A small image classifier, trained from scratch: normuon at rate 0.0036.
Rows from block 3 of a small image classifier, named by matrix and row number. Rows with one number belong to one channel. Each number is 128 + 32 x the weight over its row's rms, rounded and kept within 0 to 255. All counts start at 0. Numbers have three digits each.
After each channel's rows are labels from the 100 images, of 14976, where the channel reaches its highest value: "peak at" is the part of the image that holds the peak. Only what is clearly more common there than usual is listed. The data: simulated grey scan slices of phantoms with and without marks. In brackets: how many of the 100.
# convs1: 3x3 conv, stride 2 (model.blocks.3.convs.1.weight, 96x96x3x3, each kernel summed), inputs 0-95
# convs2: expand pointwise conv (model.blocks.3.convs.2.weight, 384x96x1x1, transposed), outputs 0-127

convs1.91:108193117160113123120124102170128143132200082106145121133123205122156123167179098125176141144090136112113156160114119140118144121119097106132133141136114178179090102128140133129177094125067125105074081186155153101159147148110126130160244133085175105191113208133100124115098137109129144137
convs2.91:117128063128250128082170128128136114128107166128162128128120128128128159128128135166099144195135116105067153137151105120160053128164128138141072128137128122119130156070128124137128174153183128185131128085179127128126128128128085077128013128084110128128156128128186128224102142204153180141153089128110186128128172122146128128130071171128181128140165131128137128128128082051128176128100
peak at: middle right (44); centre (36)

convs1.17:171071159133148113135055106165087114145124086142100100129148182065124104150138113089136087147094136155107167124165095110120198139118132132117201125135125181100123185093112173144127146111112113099118139160102063085107158140102129133146143079110108122141107087187129117046103115102119136218
convs2.17:087128100157156078123128144180124112187126132128124114101067128160098128128120128075128129059121128172128127120128158128084071134129127128147203141152142091128128094172089124142073128176128128136139189106128153128100099128125172112194136155059128086128128128076148105043133154162099115075080147128160085104076173093119128163044105128128128126122237161147128128128124120128105154132181
peak at: centre (34); bottom centre (29)

convs1.33:103095120077127227092134119098111184131120141122122161132153101087083160114112157140143120175138123100091096158126090133050127075112095136137061089135128171153116166140129071164096093164171110131195109102130179130109153137103191077127086123128173099110114080165123078115126104131144160102
convs2.33:148128114146128157128127084107131095131177128148188142152128114141128107084128135105088190128149158130102077150128116063074141097125128116128128128128128116151076116090168140072141128110128106171128128128128161223010177195083098068147120143142091121100190122147109152128116166128137128110153128095128129134139128233035128123143128106128128128128105128128086097164139181065163113106153
peak at: bottom right (72)

convs1.95:064131137056143099137114085146108119153110116149062122154187144114127044132162131108140098065121103119144112144156118130112022153076130193107155134141107108152115131155123127127113075176077109151121193135101088122103176121096107094134123114112114116103131123083111130101066117068119167155
convs2.95:128146153128162128124168128051107128064131138133128135128128128128038104159128128060165140235107128164116157128073176109128128103086128128113149128063155111128055101128128112066074123125128103087128107163106085128128128128110196083177132110148061136112129128128128128112128085166126134145126154113131033128089138175187128128184128125133145081151128171144128110128128141074128166035128
peak at: middle right (71)

convs1.60:119152142154096141150146138114085182127128117131071119110137134050130078152118153126131145129138164153138132127126108126096129144220088133131138108127124165120043127118106162127101164139123106143103046064117124165092198187118114148186073133146202140151091128102175115087082148154160097148
convs2.60:128128128110129128137064155098150100097102128152140124131171140189145120106128077128124128113113128133074084156157135123128103139174128128122131163083188128128149128104125131114088159070135128174131146066128128152128133128128111072143099092144128128196108116128128135141128048081128145128156218128109118188128128167191213128177144153058133132133124128105128102114183112134135128128102
peak at: centre (55); bottom centre (45)

convs1.13:142146138174140127161119086112138107135084079083137143113136177183109142159148112129182199175154122129094113125153175119136130136121136123092163092144139184093127150112062244108144077155207156121140126155132096155178143133114117139179126138099118097125171161170134143146200144100143101152
convs2.13:128128128138128109132128128080107128128112173128126104128128113041126137117105128145128128128128159128128128128095110128128128098122128081128067046159128128113128128120128128125111128198183128128128128114066148067226154128128109072128111164130106108133128097093128110170146128131128138128034128128128129128126091169072128118096135128153134128107128101124069142093131113128128208153128
peak at: bottom centre (27)

convs1.92:063134140172105090138108145187146180146175101125093092140115049112158057137153150122168123158107139132098154143196127150148128125148178115138110090131118127207080146095095105107158113101122083138110122156111098135143130142133147151087185138121147142168053189137124117100050107130071133105
convs2.92:158135090149128138119128180093170128130153167112128128167157143099128087125081128116079128160128102128084150128152128128152128087153133106144170173128128128128127099104099136114097130116128090128128128128096191156136123128128094058116105138084138134173132144150221189067217128033114098060140128128128128128128128128128127160138180128137128072088166202082081128151128128128128161177128
peak at: middle right (49); centre (47)

convs1.8:126117133180137183181173154109157169111124079107000138112101119161114060135101143123145140133194106114143124143169123116132125144113101152145140229181101142082110111131135143086110222152144146142144151140083153132158127116104141162123128130122142136111098126130149185109182114139124118088
convs2.8:128174128150147126128095128094097140225128147128193156199161103128128146123171232100128158162156128093128128114067148125128090101160121135128128128120128093128086128128174128128082132131054179128128128131128128095060079152103091098133128178112140121128138128103128097177093188157160051091108189140125156117181154055165128157128138046128128054128135128136128128132128106128090082214083
peak at: middle right (39); centre (37)

convs1.28:154166145158133139104093160131070089134112104112137134120135130112124122212096103174111124218084115115076138116102119105122120148103177093169134127113118235095136130124128195145096093128196138099250156135137108148090108096115094088103103128134134130103135098108120107112116126132146103126
convs2.28:128128113201088244108128173088128120224128060197201124071128128157120128087128128103097194116128128098103111128135099128128108193111128115178097073128148128128107128159044154120102161171128128067123124107128147128112128128128128097128145203125074147115196106152128128117067135128128179179061128169161128160128122128214137210128142094125150096128128128128128128194128128178155173128102
peak at: middle right (52)

convs1.32:111136116097097168097109119113111117108056085156157121079099059217107114089078194165137155102159095104114119099122140159106162126124118145178145105147134079086162131141102080090081134126117170178121167179175120160141091128135142105114094153136163160111160152183151155133116135140183061119
convs2.32:107138128128128162056111125175139186128133128145128128130128125128114186155121129092128128107151143164128112144083128108128169149135128220096083128111086102172187128105125097128106128148156166121200086139163160118128043143128075135175128057119128098084090166184150105051128107128208129151128128102060116096080173100086105051071099047143128137200113142160143166136207105128133131202151
peak at: middle left (46)

convs1.68:051117128127135083127103136113098206138089108152123100112135165121145197148118116130164150117096156102111132119085101112076137166127155106102165037127128094082096081128152086093176080109127114108125145129132066142138084136099086093174144125136124169099113082133054140138063142142094122185
convs2.68:161128096128133115128186128123128058128105169114106128141118128200189095128122159128086130145146161128105176091151128143128114126128115128128094128128142143182169120177096128128107128173122156128128103088094128143128184121128131098168124128128109104059128151117156128128182111130100128147087128123128162128107128098128151128086073128142134165105128128128128128128128140097183015156068
peak at: centre (42); middle right (31)

convs1.85:146149136069116151184107087163079207158085088104182136085108126111085175137096132145119198098155141162118106151170132117096161129132177140113141106111128186133128145141097102119095100133194117162126157052186129171083156135168146147133116109104159136098135068159150101146144140139157145194
convs2.85:111128141151128128128134092127128124157128110191128179080128112128134108128128216200179023100198194099082114092150105128165110121044128128144128128109124163154069187069128128118109132129141096116208122128131163138096119182083116167128222128070179128128167128154059144115179128156089128136170165177122128128125131176184128143128069128115126128132203091128145099134160128128128169162128
peak at: bottom centre (45); centre (30)

convs1.89:120114145116112138085129115182099111128144134158124125072136072123132143121123083127142130075113127070061215109128198129111161068170147138137148133178102122083083123160195082123104147082102109156096086155090137142137124111106150119100152115121167050123135106116056180105176114142147172139
convs2.89:141121172136151089249162195192066095098107117171166108185073132107116113112153090060086110108128128091124166126128125128128128135160118233156143117128171133128128252128128122128128101161115155149112142086128129146128128124132158114100098187128110159128139128162158173143215077128123176150048128098143191105128143123088183159059095077128128128121128138116092124100089094144128141128122
peak at: middle right (43); centre (33)

convs1.93:135121120180129132164087160165218145119159119121114110134119102110153069178112141120170157125154118124104140146201149134181151131121150145126178188134131155218036100121056169097160093134105099152143086141121130134173118126143110121093180106112151136150094093131168167126153130144125117069
convs2.93:170128119145128079176185128092128117124164128128139147112188128099128128128092084092120128129139164153128066124172158128118191128055232128130018189140128096125127174120091133133131128095108128128120086106139079101128128087120164128128130128094128151128128128106128128175066173100120098148089128128126136128109128131128128127134101125128128139128156128108165101128131155117116181128128
peak at: centre (48)

convs1.79:039083128153167105159101171123150132123128091157109123126126145090127069097097172115152110087130183152200145170121170114104130120206117098132108163125139099130069127150184156105095147123096114073104083122096158120130194134081136170147144129093153125169059060139147113112149107139159126117
convs2.79:147128128128109128127128072108137176145103138101128163128098163159140128128161128164128146158143165102068128230132109166131119128128128128128085056160113128185160128128105135146107093128155153158096097148117066132146128157103074102128105128168128168118154149086182116112168128128120128136134116132153090184218216051105171128165138185122113128171128083128100107128084128128117177128128
peak at: centre (50)

convs1.0:149080116125168132141096111094067054120099168114165148136120124084114094128169111130102132139132092093142093164117131122097177174123138106147136058144093134066118082133188118093082125149141106109186125115181129118144121198114135134148087116150215101086129155171153074095080104141181133145
convs2.0:128128102128128128128128112203128128126144079152107128089128128026162104085145051182128172103128087128128043128128107128120147099062102142163128128056164128135139128109128092102096128113128107128150121104206144115107128128100129128143074094144128174115153139157123153172181123128128137108156062128115106171129128128199128127185102137094151128128077133148128069115147062128104086127051
peak at: bottom right (51)

convs1.66:100079128106138187160105122130120159119140082173088125138133085145118147124133111123067107109162127163171142160238208129120190160147152144146115179117169119127080115111117055154191153108106116119108171082142120098130121134123128122128186104117149163132132132136199164151130143207116131111
convs2.66:109129125128128101139128133073128128087114102128104128128128092128101152128128163091135108154151161128168128157023132128162128128147128128128097176101128078086159120166180128074128171145125128124128072128194186179128128120136049110136098092114113091128142162140106204196123139119128090089148098146128118128123179073185128088128105144102079128060109196131152185066113120128052103105086
peak at: bottom right (58); centre (31)

convs1.86:113097120112131100091099139152191195130170119165160134101154186130114165045153128141115097104150096121110072085124185114149125114092123140132110143126104132146107140123137169126149116178122082144132127086146124100153096111154121084181207152099103115179128085199104035172137128097096117161
convs2.86:132128176128142170159087091122128174142150056098159115075146128128119161133121056175128089128192180128063128104101133104110095111119128117142132160113076128128218128129149128160181075122134155147128128128128090191128081102110128115193128122128205097081128094130124130128128128109019128128125157128094202089122124114103113090128084125128090162155128176101170128203176146128128128128153
peak at: centre (47); middle right (31)

convs1.1:055087143139158177098035094134139118142115050133157145049133127128140021150141094164152079139097096114114164132084158154129172109110143120093127099123116106104084178124130185159108099111187121092126104131115117107117133106170169165084156134140138122123112086131160117114167120125150109153
convs2.1:081163128128128149130160108086027065126114054044126128153090112128195128128166132128114128164128128155128098167163157120147102124128128128065128128099194106076113125091129138128128191174156085091146120082163085114128092128072109128136128100128098128127128054128128150128058099128118099020128128195043175105095086128139152128128182220128128128156160133053120128152201116108128182105148
peak at: centre (46); bottom centre (28)

convs1.40:097077150155122082140123114097081111138096112110072120106180158093117126109143169132130137169081113121078164151138110114129147121086174196125162096148128123104042186170092130127192113130127123087098137210129109133088136133090122175080160104134115127056138123134193113085082130128098122166
convs2.40:163112128128115084210128153132045159160128120083128128128129047099124128128128140150094101128194128124117132128132128211058186146160132098128076128060158128128128128128131128180137122130180116073128144091128150176130128224170116193128157192112119123118128128129128119153124154139164135098130167138128128114112145128154151164151035163128141117128147128137086068122128101154095128152143
peak at: middle right (31)

convs1.29:143118141122127196142066180123152212133146108097094122137158067108124051158152118138133107143107118145158111164184150137085091160092083123120115112140138129137109121165165135149087155124228086145193091120127140104109122140122166169106113133120141192147109105087057114142130116147164071112
convs2.29:182082074112138128147108140166101128187162182167081132142128093192128128120125175091135099134144097122122128103111178084171152128091098087127128121102104149128128116167153188078126106116078131063181140128128142122163128162090128128114169120167130127176195128180163159163171173128115173142125147128151152137124016153067101128195110145128114128126109164117128186128148107128128058135119
peak at: bottom right (100)

convs1.65:135045123085134122085171132077143155145056159079161149100147088121118121124141183151132141084151113102173119149127145071186103118125145142132124138155118091138121153153145176126124144081137139094181139104120112154118121130127142130187073187119134124144101000072154143128166131129151140094
convs2.65:128102128128201128128149128174128098144128064128144164226128128140128208128145128165102195125128123079128128195092169095103128115128142104099128128186128155165146103173128129180128190163128128154128142116095128074116067134167124070128109128127129152128176109128131165079108094078191098128182128128162079128074128103115128085128154128109161119123105105109139128137128136248128051074144
peak at: bottom centre (29); centre (28)

convs1.43:223118126114139110132149135135122148129114084139152151077146146154117136114120102104125098131123151114114136106177182087146146133121149152106072081173109138083154116176141037175124112106136126094105082115102130094116141145139115152093120112135099109048251140134104107132077126112131164201
convs2.43:187082128103128194175227083106137204128097116190128091128113149142128128134150137128128128085117107113103216128140128173149105089083128096105142135078128108111109122095094100158128091157168174135089154128128068128161128153153128137165143105151075088134135116165160157215128128145149097134135081154150062208108135120114128095125081128145128172190139167112088114120146150110155163135139
peak at: bottom centre (56); centre (28)

convs1.72:149123121112176162154137075095099106135113128070143128096134156167105117098085192128143173150151132094122104156097134125095174092159187104128144166183135159078072139143066173116158110146080129145097078173167119127104122181099116163117077113100132123137087111203182100093160176134171134104
convs2.72:180176148128129128128128047128128128086172128115154128128099139149075128171228128050128139130218137128104114174128128128167128070173128152121105128124149096128154127112128129128052128128169128177155145094170131128119138128081053052148156128092128128089130128120128113128128163214162150142116086154155101173173128128105038128153067139123142128128213163128128148128136138114053128079128
peak at: centre (34); middle right (29)

convs1.64:176162133138138139146128106143136126154163138097127116154110133199155138195152156111145153180102146123143136103106136131163150102142152156135144131152125136167190137096147098203177104182066161158095124189116123129111145102088144102130202131087123110169131218143174202072096135110176102137
convs2.64:210115117128218124128128026081136169118128065111128078135094073094121128184121128176115166128081094128046138120164128162123128171128163162142190212178165128162128155128106150128225163147102076128105139128176115067134128119125188161145128128125065128128128128128155128128179088128094153078051184128086127118092165121180135157128140141160143128148128128121094152069154123144128132167137
peak at: centre (53); middle right (38)

convs1.53:128078118117135187120166168095088108094113128072120107127147101133094138104109182117122199122120079121148105119077157135147098087105164195120133088124095139081140167186123101105129146118124178085131072214068119173122102119087129096103133134127088125112157090048078123127178107119140136126
convs2.53:109128120091142136128128149159121128128128119124128128136159185187180141128128130166113128128223089156158128128128086117089145125128128114152096090183127101145191124088133091186131087128149176077128192128128128128148170058180128122128158128128128224057128128128175150136176088111071163103081157128149128128128169092194092098128086128159143103149164166106128109128146168195128179128137
peak at: bottom right (46)

convs1.16:096202124123141152210077129127082124149093123153128141129128181139113190167115106131081042142148093136143120145175152117132104122129136152123133123143103198112111110108106128123138141129203059121159127025127127148112122121098134138147153124121136127052100113144150078103143111079130084184
convs2.16:142128128124187160095161128108128128152128105183124164143128103091128142141128128159128130168113172128088128128180128126120131134163133128147128182121128138071150193128130139085127128094169101128067098128128179128126128142026115156108152065128112117079128128057128226128067146169110141162117173185047142128145107128111086036128182128100128128128096116115133128099099144084158128107128
peak at: centre (54); middle right (30)

convs1.74:242100152133137129107109113103130128127111096157163165087123091111106147079072079151070106135141135166155149132123110101204141118105098096165088167108165135156126120107094171162117165120107103118183105105133168145157100106143125169133082137104108115120122047096086143188188127131098104080
convs2.74:128055123073160128070128056128078128122128116128128112128104128135096128151157127071076062128116157064128128173137130128195128175124128147079156116038096108175155128128179068128128146089128128113138086144065044151137128241099128128136066106163208112108146126150151130156127134075150114154085128143206158099113055112126082106105127128155106157097128141104117131161128138175090068113146
peak at: bottom centre (32); centre (30)

convs1.4:184103103076135125142076120173128179115136153100186146190116080092139129139189128115123109114099120168116105133194121100120110100145037148119127123130139088171151153060108076116086106093170092148090130073160115141171151112145119127135083141066109145145096068111123155142069145128085113142
convs2.4:128134138066103106103128128102153094079128124122128128167103133128104091167128145161091032134120128128128170171167128128153076080081128154128128128104152145200115104168182212128099082128128128128180128128116205105061169128097128054162040128099205181152150128128112121128128114078118128131126167114096123128123097102153145192128073128115128089094088105131085107128109127128159085140165
peak at: bottom centre (36); centre (29)

convs1.61:098088121136153102071088185175154123131122156103117152079201145136133159132099207134069092172198144150143132153092133106128100099115108082150106088111125120160108120175103156141139107122229105098124079082187116162119121124117117088127091109115124130159080092142084095156168109120142105098
convs2.61:128128128159126188184066128128114128209139128117128188128109128226069143126235128077108100189126056060128123140179124146128140128128158143129128128183120140148128119107168085129128128089128128128128142125119132159161095128128128128126128118128115128111116104154128116164129147069129117128147139129163128127154143138128211147080142174088138128097126128169128128159139086128146113153177
peak at: bottom right (48); bottom centre (27)

convs1.41:123065146112077199159134179108164189121139168096083146141145106073106084122122067110084164130160107160147111117135094117096113137166090150173120169128142124109119106143147124152116135148114120122204121087159155120129089130089149200103075090090205157166110106121142126066133122125140068096
convs2.41:096064142082097128107125082182100123128137128127128123144163128132118128070103145189119128128128128138108128195128128075097155129139102150084177151128128181098155114126130062128128128086123067149163095128145128191134163078128128128128163093104164128103128081128128128151128124096128171117128143132128128087121125058038114160136128113155097130176128128107128128058113128128128128128094
peak at: bottom right (82)

convs1.30:086047109192133097109095168058097122117077113103136100108134053144122130111146133116097073120146139145153145100149086106189137101105132093126098190113128129131129069094126106149128147094145109122168152115112154081155119118067129135135110128116086138098138041130054157123211113128110126099
convs2.30:167147092126128128182129064108096144102085142148096182136128193128128196128140128169151097128128089145086128041108128128128076123179116158140134075128134128075128128099113128174128128130103146148132169128117159057162176128097050128128144128087114117087128088128113128121123098128197131128158166128128123128111111099056134081106128139128083128134078154128128101135128094172134111161142
peak at: bottom centre (30)

convs1.42:048164144112099118082126126119099091104124143116087115143144110107143108158142172103121120124124097119187132143109081186196147142190098132132123128113128097094170123114152096166125132098105080231122218124079147135179129125075148121082175102152123120094075175147092145113101101124118155109
convs2.42:097150128106168128128060160218113093128128081043161074128088133066127108122148125111161152117047041128128128173128128128128167128124128129156102140101104053136128118137141145076187158128128094128108133128128128128160086128113128128158128128128128123150104168128053070098128167103142150100137141144157105113128116128128128118135173060142128128109148126097104128188092169128128160128064
peak at: bottom centre (34); middle right (27)

convs1.15:138125125127103090094069130142058110103090177213118118154134077118118148129114154101129149112125068142183176113114095103040102113147158099101143160157130138041135161163157080128165131139079169092078097117100126120111132143090094102109145137110119124079087057084108139119124152120122167135
convs2.15:141175128178145128128081100159164128189088128148128088104110107101110112136148143165087102128154146115128113128129128116128161128128128128222128139164149128135128123103128128141100145128161195164128142136057128080166120174150111117128089097016082102141101162128105128128168122093132090169128181195114103117131148183095128115139128177128128166128128156080070125134128062128154128143144
peak at: centre (59)

convs1.78:192072130118087103157038141158201142122167098074177075166102121131089128073132108124081110124151141125138096121204130116136157123146071139135107145116125119174123132135080116089153126122124055080096144107140131157144113100193108130073164127116094102175095128170146140119120109149086106092
convs2.78:128116104115175128081168098090132131142163135128173120129114123128142128134160162180094166128174128164121055128124128128120159128128128128102133152128108207071128116143101128176223164102187092132128087162128111128044123068128128128255127138158079128074191128122090128163128131128100121128164128128128101142128139128139187128154031203128164165093135128078124128159128161171110118137128
peak at: centre (34)

convs1.71:167085103082134157110106121080135175130123153165105128117134113185132129067167121107172091116106076125128117052160105156127113087087072082128108083053105097113186120043124141109130107099146079150094133081183139092158074132146127092141090112102150159134132147081096155114112135130094149159
convs2.71:128137128128128128176109080128117128183128203133096100063193088153174168082092128131118120132139108101132144164104225137164120121101128166153084117122117167130005110128097041119128128082128113128224128165128090137104189212144135128128128168168053100089139180124167070126215148128073129080164135127062173195128146077080128107128133112128082176122141236128128136122127128128135089149108
peak at: bottom centre (44); centre (28)

convs1.55:140174125087138162145201136095066068125097156112081175122155129191159107157096084150156123083123137119128127136132071146100170126164082118142100168108142090138115128186193117143044103104150089147178138126104162130119101123119172110106095135148086124094135211134103095156140135104126156081
convs2.55:089149117100128149128120163047128128072141146112184128099154124120105128088128128134219197084128115128177099108137108152128107187107128078128128091062128133146128109101105041086128039128090136194139068159094096105128156101128128085096128128145111128128128151105165061128096157162154128128101144065128092128128136166102059229128090097128135145151137134108128149188066140114097171143144
peak at: centre (48)

convs1.26:092141122114146107097162134105090108122099124145146131078138167151102147129148100149051093136118132096077157121122143142106236087119199139160116091136116158070147120164143080160106033132156125184200123114111124182135121128115073077129153111123121107079141147128178131138128115107109140179
convs2.26:101156156138102126129128184128151141181088129126128164139080128092179154165101105078045128104166188128099086121121128160197147033075129117144128148140128125109141128118078093183128108139128128116099113128148151121100093149095172212128128143128091092128136128101111142128128102154140120171108091225128139138118159109128128116078131165126156128128128019255128128111128028128131128146171
peak at: middle right (44); centre (39)